Weights of a small sound classifier.
Data: 39062 training examples, 16.8 epochs.
Rows from block 9, named by matrix and row number. Rows with one number belong to one channel. Each number is 128 + 32 x the weight over its row's rms, rounded and kept within 0 to 255. All counts start at 0. Numbers have three digits each. After the name is the row's rms in percent of the matrix's.
# filt: filter width-5 conv, dilation 16 (model.blocks.9.filt.weight, 320x320x5), inputs 228-239, a 5 kernel for each
# gate: gate width-5 conv, dilation 16 (model.blocks.9.gate.weight, 320x320x5), inputs 228-239, a 5 kernel for each
filt.129 097:145143127121086153098118138077104057110116135108147122111130084141160134155147151125124105097187153129141129133166108155124118131128130134165145147170126202176144162135181188144164
filt.130 099:043050120078172159129051136144152161095115120107126132148129114139135198162095068176117157084144162170131198173097139122102096157112148164165140134055121161175179121163132114120107
filt.131 101:168118088104085115155185176168089118161148204170130105110064144169150094208162121114123116169137092107093101124164165182100120133112167124122128156108172151073110043112119149150159
filt.132 105:124165145115127113118143142112110133117141105155132101114123108073073118128121162158120158137075082118148070028112142143130168132135160147092135138111128134125147121095035146151185
filt.133 101:131115094145156119167140158109066116149157134163112123128116157169157066119141125106129144133128126099123115143159095055101118129132171141142125103078180142098081120137157142070072
filt.134 102:141134150125091140114061077147136138110127172082097153142051134130113151223139130159130101112131134155133196195126114153142140129129169102115134115123129125177160119190196149135186
filt.135 096:075130142163166092162133118157127175127099135150145111186113143104064137100077116162128140135097079141087185116109089129093128182104146182113108121093163091098172094199070118085114
filt.136 102:088106115140105158157114155132167120128098089089091131118154118100177128085106125100147121126114163113171199157187126178130123102136093166125132100160085115155112158186185200125194
filt.137 101:100136131138168145109102123084167123122125071109105157160180078119175144204112149101132175091105134123213145107099110157124164130126112134119125120092104129175113160126123094102182
filt.138 101:217207140136125066068120168120011071141118107167190122172131140139202131129212182131117130173174142124138074100109079090125132155105136093120123145141207156142132111111113112085101
filt.139 098:136146165139152106134162144159112097149156119154133065103109145153097081070126142141144139148164093094109127121119115123140151219165149106104058103112158153064112113117124107088111
filt.140 101:126153122130160107046079147171106072125154140212189128121145107136197114065111161122089131154190143120100121082134134119076123139104102119107116125085156179150124115100124139097106
filt.141 095:128108135115089112111146196227092123132183149185168133088084125178157133094114100117093103145160097063063119130098134153098100134138114169163119128144160154115076113126102079111134
filt.142 105:091099095147212148136174077065137131133110110100114124125125070095105181169114128118160203086112099168160128114129142103130123110151192154152151107023121136092150128101102127159129
filt.143 096:117167129108085117106119129099128070118157184167174091134100137113178130149127157142096062156170149122128153115116122131111079159120117114089099145157092174139121167124113150112130
filt.144 103:025092128092108157149146133134146152141138115117110120116161162123098153131041090127095090116123083107158233171093139125058108140141107238149117143142127139093121129226142096124113
filt.145 100:077095111154192174161110088057140139127131105125150164132175175142151156140084096108168175125107162133156224176160116089099085099151148155160154114100059116137145123193141129127089
filt.146 103:103127161136197122119120109097137123119114109144126159166137119144158151196116117171134190116139123145167125114057098054133167156123186156115078110001124116126143117125140059096068
filt.147 105:067141153139167161121098174135147104134144089124109121117156112136141080191056136145114138132150116073163221110073109110070142146127102172092108132129109124147085160191118059090108
filt.148 098:172152125109114112120108131128074097142131171144147126151108152160169142130185159107089106201164128126088136120136142057140149126106156106110148147145136136132116092161124136116050
filt.149 098:134102117126109080138174206140090167156164145184086131114123196194136106142133115081085116212117118086127127189141149152104150102107121125099125133134167094128082118160178101089129
filt.150 099:112083075099076163129121145192123148161147206167117108127059150128140146135089098075099065144123097118036141135143139125071128121115150167147160167159114083090107068110139149122092
filt.151 100:219172141132101073121147112169014108152119129150135100136141186136127150083225142116128102196141103126101063101109076119166147152131086063123128139194183107109133087109121116079094
filt.152 099:117135140132124102108147057102137163128079129082101151102125116116095171145137109127163114112126107168152141111136142125141145108160109142122119133155133128118182163157118094219134
filt.153 101:124129117155120192177173106127165125161116092061111109129158058115122126136149120122163146045113087129129100147151086138175119138163113115138114086138034086063125095109145130092126
filt.154 094:131145132064077132144152170129141157154212117107114082098140111151125094144121115113061097131112067077152158139119155128148141164097090101091137163164101096116082181148147128116162
filt.155 098:141078093157180118211162127142117128169146117115120096097110147168141084113140077086155144123111113072099120207176109125147086099158131137193160118126183122094128125131191128100126
filt.156 094:094111113152219096093091083083125136102097113183121123133147148161146171110089108129171193182145179170134142124164110064085141145133156151133139090057175149120152130143136181136083
filt.157 099:108138118134138157103145121150154110139078096140129110120115180142125153167094155141176157162124103163123156132152175152098137122114098136108119119143143151137138160138135146207193
filt.158 101:159131127111027106124157126195128152155133179130115121105088176166080127139165119127124023147130053117073099134136123180183143108132090093123126176235123125099109102112134115123152
filt.159 098:139116122101154121138096094153128129088142130157186143116108173115163180131132103132132146131125201152109104128147149107121049122159149101170157133091153141183127147090107188160102
filt.160 099:144117087084089056127150132117103104141136198150144074102100165148161148214149157129087079153136109136130100124109149126130111152116152129124136162116182147104127091139142085131089
filt.161 098:199135112115104088104157109158121112165142142107128097146129156159120120085196149104097092146131087148094079085136129114167178160101138040104094144155140122077156128081107113131105
filt.162 094:107102071157196145153126142086109109165054016129134082213197164153150060108137122102152179120122101133197116144187114074129114141055127147150140134111132102068138137128121154095121
filt.163 098:203176143160087088085117104182105080156103159159149143122078131153146086174195161127164085138184126121115117105126091155131146135136134060079063104133135145144162126133148105127166
filt.164 099:060109111074159174208133160064176175153198136062055093081123115137102144173085111150086151096077092105134176152124166105153140151152169148094114134089059085092071140151131126145115
filt.165 105:190142166189217112142145058078106134118106113123154141146170114138111083094178110145173177124121144123132027120112090072158119148145150062126113115077136119114150122048095123115085
filt.166 101:159138108132108161088128153087164126166144167067118113133136047113168116152181147097115086048136144111119086117118117113192128121095125048128130127148040152145125138063145114114095
filt.167 100:135190145114108073070122114096120085095140154145116134120118133120135158170157217166108095192155145125148133062123123113136169127132145108063110126118135163147123144136106138094094
filt.168 102:204197146111127075112089116124091092113159098134140115076135141144143111197244179153125121135146142112147126110133135123157137162165154073105108126130148162136113170140139145168128
filt.169 103:114124131135138160117095128142149130132149134024054115100103154141132136122140154156144126088133137107107197183130112102185187154164156075092118104120085104112125111182190155122115
filt.170 097:137118140181175145127120105143112088117103107171213142142131149199125132165116105139168153130216144129148116157121097109090065117158168139147117094073150164150152134113144114106124
filt.171 101:143126132096111110112147116109140132116086081067099121180154104142092107112185144146107139117123103160168116129105146138222168140083112080105122160114092131120139131098135130148149
filt.172 096:195133115153113130141086125099125123107109095106127184140142091126095145174195154100142145125098154144181069133161096150160096048131134065130170126151129154183135187088134156123181
filt.173 104:060061084136145159158191143145167154148104106071122102127103136152098145150079074112141144099115100133143194168166136149126097125106134135160133117109105131071144128170123127120156
filt.174 097:119106115129131137147148085088116127127076038135121135203212146204130098124140115123143140109104119159216140177132104119120132110074075116123153166165129120113180187165162111110158
filt.175 098:124102126158162070098187168118105140149151115164155099101115172182107103083110086122136187162151092098121144138126104078079099132127158169147094094090209150106108115144127081109106
filt.176 098:111152116145144110115114156129129110160128128168144122091102101114149084122077113102139154118116101090086097097095108113100141154157161223169134112113150139143127134117125098120127
filt.177 099:168154140116162089119108088164098135127141141149121147154144195131064117098167145150123134154123128140079134127101133100143170141159143050038101127117158117135160110112101104118084
gate.129 098:152093117136134106147138144111080141133109093062090107172176154171127117163185120123119123189102099128162109156134098137173138136097100116155145146138152129133148158206160148082152
gate.130 094:112101112108070108111103157227101151123135202189159107107050105137107138134094105132118082138118110112043150149112154172069102146137117209165159146143178144114109078154132138146147
gate.131 102:175115122104080093121123161179134135126173138100126093070070120121156095147190120110100090100129143073120079138164138192194117142140114068141130145164095101112085126098160216159192
gate.132 103:134143115117110141107093121087135103121134148113157148112115158152118143130148145129093086133171141145123136131145123116145121124143185100116140131130069138146128113166143131142128
gate.133 104:136131146126142086136107123142053130122120131230151121134136120175122109088110120160149130199157120113123134130098109168055119182130117182136112124121229144117134087129109110099165
gate.134 100:071106121196159166149093082126205150113078086047081158158120088107110131143082136142182177101109166172151205163123107150141146106139161150119119079080068117162172118180186119119158
gate.135 100:164154153105127100081090135125046038098133155189189158133113160154140146146156159150118125191236147133120110120089157152111121133127159122121127133108168168174090105142145100137145
gate.136 098:097129120141204109121138126127088129098121093209144115188188148118151135132098131141119143195122138166138146125160132098057132120071098161096122146063167121112148162140112181123090
gate.137 103:205149107103100053108148133141055078123154132198164127140101222116088109189207145104093129193164114107154086111113149158126104115093128095148158175123222174110141127132115120137182
gate.138 098:143126101070076139139112157189139147153197201129115113068037161150106130143134142122089079138101104076025128136149199126126144123124130117099161164178112098120091097119112138156136
gate.139 106:149147154139132130133117074110143136092124129085124125176130110076108143085184146160128148082108156180114110099116129102186138114106148074104124124105054121136144114107098133132102
gate.140 099:102092092130115126127151148121105079125112130140169156121115093151136165154155102103117149109192138164113115161157116101112029099139143168238145126142127155106119130137166148143122
gate.141 098:146135118087097127125142160115157132141126097069129123163167067091115116113172146130101111047109077127156094095094143134190148160064077110128149179173095133113121138083085099133152
gate.142 103:155119139120135101087141177174078155133173169151118153088059191163121088121145137127118131167114116098076157121097144130145180136143148115128131129107174130106039046193126081140126
gate.143 097:087133177145148177110142148091202144109113090072061134155164091114127086120109142146122144044127128133166155128068106101130174124101121139083101117119025107128113151137158071103132
gate.144 100:107118139176136086118132122118060105134094130191180111133094208167074138185119108145146144222160096180136170122094114086107106176124167136131080107075201137107140129185120098123095
gate.145 097:100101118129116142135141152171148174151112088116111104118108103156088143067127103134141124078099088125118093128116153217166129128121092147148118132154117108115131126080096117160224
gate.146 105:117084142121118145130129135162123126127128146171156139123134154175119116148056071130137090148169099120121174178117139151015071151139094191186128131139199163124111136170175105139148
gate.147 101:147161155141092146130104133168090118113145196198157091128072161077145138174109143151118066168121126127124119110126116153057113179124150148119116132147184133108166112095097149110131
gate.148 096:201167153074029119083109183178090110119162159189153148075049118149143100161163162127097087143141109080083053083080144189112148123128120097092156138211153138157112118068100084146196
gate.149 103:197140167147147098134149128126051116126136086154131146109117157153092101140202133121128149188136105111126114114097115124162130113145135090120127101125188140122121144141151084126167
gate.150 096:169125101109118077100177169173075112181141133166128056089075104177132088085180121098096129114133069105116072126140149162137124154129151126151144155137190155072068101098123115146182
gate.151 098:138117071075054113169112152189127119156187210115108097067000157130147086183149111106116093136120115094056117156159158127151136133150193132140152140148122106100072070133153148142139
gate.152 102:159152091095177182122164162097128093146143087065130099110151132133188106141172151103099174085125146110132165143173144060171140156121137114125140131114082150100103161174159165140083
gate.153 103:115106108128052113097162131132118152141104085136106090143104138136123130170119108118127133155138123150146152162167108208112134132082114133141138139180152137130174159163163142140255
gate.154 101:094099104146115177141110121085176113142114148151157123163105097084153118141080091108118115100160132138104120130148103134087064123091161156188126146145126144148153157065105137086154
gate.155 097:151151138112076137106170097109131131145109115093116191147164114169111140146167161114133098112128108163167136097111125159167172066115077101105133139211092138098159161139094081137164
gate.156 101:123114122094105129130115123120104113124149115123140132081159110114124144107136121126103110148131123131163112161138181174111097145161076147172146159180122136166085187127158149189193
gate.157 099:103117087103130125092169181176117096162160139200196127108136139162186117087092103119106130150186094099061151151161162108078102143148132172159130131135148172089055108140172112137103
gate.158 099:199137131171131084114146112140044104117113110166132176154142185136073121183164140110147138201131122143165103097127094116127140087119128098137157114116204151114153134147102106098118
gate.159 100:108172157124109080068111127153107110110156157193150079092079146152133172059107148195127117147171115113080136104094133179085131190165145159099093103136170177103123079105105152139181
gate.160 099:012063057115166172158145136130157147157147107132095074113139135138160115068068104100136178119137115122119212161170123103078137152167131204156141104104103092071076127162152147104092
gate.161 098:090095143133147112159132164157133131117117172162124134154096134106162148170107103144119119124134133157093123119112111094107111129099163149144095120073125092100094070135122091115056
gate.162 102:088131131162153168120094132171220130121114122134092134152128068150155129113045154143148145081170150137112146141140091135108166128107107161092131114116083122146141135098158139080105
gate.163 100:122144159131193164122063108133163109078107106067131182167149097125125128141151137163110166085136180181137142127088127104179138118101140064100118116047048132193163113150146113134110
gate.164 100:107108152154064119116108079102101130086103142139127144147147160140128129147144132154157049177122150160164156160126098152108124107117107115113142138178131123140157124178154134111170
gate.165 100:115123127141106126110065102142118153158154165173138163146102113147168100133115137127137096122097141102124119063091097162079176141138132149120128132158120080113117085116094073052161
gate.166 101:089103108170148151150161091155142123181111141107097092135091163143107107110116106098149130126149068158127218174120095120129133148134144132153117104094093141091165158196194093098112
gate.167 100:160149172146118117107092110148108121145155109183142133087089138159114110156141145147168155168152124094135090129078076150130137178199168093089060075109170135140131125112141071083181
gate.168 098:131116142186189130147105073084141127124057085126140151133156106072110155146124096132175184071119137186136121140101129096129091142153172137161103075082117106117146143092138104183109
gate.169 096:088093116108152137153073139113108129119134118162110148115151155126153139126124145111114135141118146115121165152138145095081146128145136148134171142140138091159113130168161140152129
gate.170 099:129136128159161160138153114101114118142093018168152161178215129158164134078129127129164152122113123159214103115102091109109109100125078127140106101140113155102153175076120102097132
gate.171 101:091107148149153101106134110160134153131133181167126121160044121094135161130093085149116128142128128142059112132091118108117119158110249153145088125067137137114170085101105097104080
gate.172 105:108131111124137132127159122162096108133144116207160138123127175152151126126078127100133136191157118095126151121142124138032118096128115218137134136123209132126086117139115149101131
gate.173 108:080069042046037125099161135141138163146173182143146116117096106123135146136107074081064053110111111108072119124139161158119119150114128167168158162145118122095108057118095131141126
gate.174 103:183147129120077127111128137172143130132129138076153111183165156107118133139183116112108071104113107123136105115118111176183107133088059029134154157201111135118145130104101136085152
gate.175 098:163144101090114079110129103128111117112112076126133141164190089128133133111151137113086138116127120159127084101165153136146132089094086107126151150171155171131183156082110178132170
gate.176 097:128104072114115167149145098083142121159127122107112138140148124169139113155153114087114102091140103118156123165150116080152116127109130123152148168176094118081133161113183141126097
gate.177 097:103103125108074112128138233178112120115117134132153123135089184142132125145109108110111122157137158118115143172148134168111118105091126142151169151167159121166097117161131145116146